python train.py --arch="resnet_bottleneck" --model="self-supervised image encoder" --dataset="made-up road signs on poles" --train_examples=245000 --init="kaiming_normal" --precondition_frequency=20 --weight_decay=0.1
Rows from block 7, named by matrix and row number. Each number is 128 + 24 x the weight over the matrix's rms, rounded and kept within 0 to 255. All counts start at 0. Numbers have three digits each.
# convs1: 3x3 conv (model.blocks.7.convs.1.weight, 80x80x3x3), inputs 49-55, a 3x3 kernel for each
convs1.18:167102126183112114193170118102136123090155134110161141136142161082149147096151149144148145105167140104121101184151130168115112140110105142147130145119108148115091165128132128124133122134119
convs1.19:151146137148169141163164174129112142139130156142141148134096109154133098130073074114141101103112095118116112113112126097104115125126136132109096124084080132124096135104136098108130129117152
convs1.20:163125118156118088119125090148127133105098110135151123191181140152130107125164136162159139161153151147134159170163146138108094110102084142129113165113112166152155140116104117109109097138134
convs1.21:087096078136121108107092086129147145102121122126130122153181186140137130114122114164158201157123152175139126167169170150122138157108132156157175125105107153143095131145121125116128124142161
convs1.22:118120104110148113066106088153110121143104110167117108134134130140120117122116088126154128108141128108114106116130120124132155136141144125128147097110127088100146099116111180157134163168127
convs1.23:088109147084105118072088125119109126142146133097113114108106088146136112100109106161140130133134127154172143141137130142151117149139130149124131143150138145137126124132115103125112106095116
convs1.24:127134067126131091088105083142151156156108113138105151140157164140100110092089119135136118137133116112123118148139119149120103101117127124123131126130125098106126148143130114110131124126116
convs1.25:098117131087148149092129149099125117112139130105122124132127116181150138133138104137130138131132137147145130140136123137124144135140144136174181113141143130130126105111086102125105099113126
convs1.26:173149132158138155156123133132156163108142148133145135126129163131127134120116111160141133155152146111122139133114068156170122141146143161145133163164143159163126170166146145171175106145154
convs1.27:065092123122139122120146121137130142129124131153157124122126161132152142151141154128124108127127128156167158139130125114098127093096132131131113106122125080118105119119121106137110117151110
convs1.28:126135153103134141121109142119137147124128128128139142078068099087121143122095122088062070157116096150106066126143145139124145152159118118135124154132140140122118127144126113112125118126155
convs1.29:126168156136120149114117160135150148129099127112134160141134151137132143170139156162139129150156146179166168114111114139131154157152190084098091106122142137126162150169196145120149151122142
convs1.30:111145164100092110130120145129136144156147093125086102121141126142127112105083110092084067118123121118131118144151169116149142118132126111113120103111122133134143107152176093142098113127125
convs1.31:087093139093110096106134156123087134137103153118090145093107150106149129113125133145156137132134138114111106118158102122142108104135088112163162146149189149168163110119099099125094127126106
convs1.32:112096142112111156120126171146118113114103137108115134140093111137108121108112124158114086175117083157115092095114127106108131094135098121131162131129131153128130101124145084121175078091154
convs1.33:139138140142154138118121119093134155103124156092087148105099122068095109089127127121146115097102114119122115143144124173150143129153141140121111080100097106132117118133138148137138128160129
convs1.34:117106078142140080141138078112118122087135151066127174120122120104147162085109163106134169086106189106111189115119144094129144134131146148112148137119138123116146107107119117129127107089076
convs1.35:142138125136126134132145145143112092163146103163141114137120126143128134121106138085099129121122110127103113160145141146148166158120135148132118121111100128099112126114116109155127131140119
convs1.36:163146143134103128131107120142132116134143118119095089188195165151143144091122134152122134155121122134124134145135151140123182125142176176144127186147167187156165130102168121116154140127114
convs1.37:136141133134131128134134114187151149190138119174140082164161111164140082135086066154142097129100087124086075105106123144156128122141130146134096142145085164130091125110125159153150144124137
convs1.38:182173181166155144165162129175132153173174150162147128155121158142114131118124133140132129175131129135123111132137192123130163125167163122119135130123139140130161158146124165153079141127114
convs1.39:137167152161123134126106136121135144120131134113121124125124108147109103163138135133101103137134130140156136170162146136149185144159194128125120142140141141148152145164184130133179125120180
convs1.40:119112142152108145144091102111133167118128137144150162114126141108129169116198186140141151101134197083162159140138123131122152137136116126145157105141140083141156127153134141130129126171143
convs1.41:163126117163154108151141124110115117116145128091100094115133111120140111130134094153139124145129129159139158154129109156125085175168152129159133137145135111127104162111081157101104144144122
convs1.42:113134120119147158148184161094104092132142145146164167127090085153145127147121152107119115107103100105087104105085117116127116107136144145141151124121142117119140111132146141124164125158141
convs1.43:111101086126120114152125101127133133120111110105107084097124093112130105144091065158141104142115092179135103124127114126140107136114083093097096102109100154115081137102073134117070107109100
convs1.44:135141165086121145079093112173180129133142139104142110113141127105128128098097117135146126179145102147139105081096108129129096163151106098100127086131138097107138130165153133129144130120149
convs1.45:136159167107119156149121137133111122117144133120132146115119150129155141141171142123131121123116092092102103096115120087128131098116127150144142133153167174179158131131160156145112141115120
convs1.46:139143141128131150106119150111083080113104125099080107116125121116130156091097127085127124100108115110112093141118112138125105130125122131142153126117157117113141085113146081112133114123151
convs1.47:102109146098124163100127137116127139107086110106098120114107098102096074120151158114120134129148147130117180152173138152166166113140106127124118113109126112119142182128141164145109120171133
convs1.48:129124166146132139161153156127130122079115139097143165128136153131135140121163172134128113123118122133128117097103114100081096085073093141124120138132116120125118126136109133128085110089085
convs1.49:119099133157123144130119136100093102118124102135153127123101112135109131151134162128125129117114148136128167112141137112125140107115120130138137116129140121141140085108125103110105109124107
convs1.50:116131108118138144133147160109126111106143097108125121119103126142131129132148146121091096104129100102129098142103099157101080141107093197176164173153116158157123088115075136122122141125085
convs1.51:112129139148121122153165130138134117146127111148147105096117083127145063189183097110145114145108129091094088103142147123152150081130164145170145133138120089093105102139114121124115111128116
convs1.52:112126138120113138120086109140129127109112122098096088130131085150126093139128095133140173157137129114118094121107122111146119105152126142139113121156132128182173134128111111122086132134111
convs1.53:108127146102144128125148147105106091123126111086100110124115122140133114147145126146139131125148131093145129138195179128144155143159141101115131120106117103081110130143151116130148145144138
convs1.54:107125132118120142126112136131151174121088152109079145126138178136128156137124148099118108133139108141130103132130139133156119103130126095114144132143163116151165140136135128106101133123108
convs1.55:137115115117103094124096120109101112113134127069071079109083100097095093080074103153128122176137158174137164128127120132137130148121107157138145149146156156152135103127127105121103147123117
convs1.56:150137149129121133118121146138145159134128131120120127158182149151153134125126116158144126126134116118127087138139134144123164135134159099095091115120093099091103143140137103128113137149151
convs1.57:141133096145127062125123096094095121149144157128100127160127151126111126129117076126105142108121132178170157096091114091089104139140150125092091119104086141128130108092088106121122132157150
convs1.58:111141092098147123115153121124119120131112148133113141140129122119131124175146144119119124115111101115103117128121137155091091142106078141132160105130125105111128096093135122095136120100142
convs1.59:084095110089103122087080120127098097102099116086086087140137127142105131134157122159135135160134113155147125115115096096117087112155133103126109108123145110134133143136132129103090111127105
convs1.60:134106126115108125133128125131102124159121104130116133141142152139124138109129149149180197154144188148138117093114123117136118082125130147139151114103141082117131121097126144119158172146116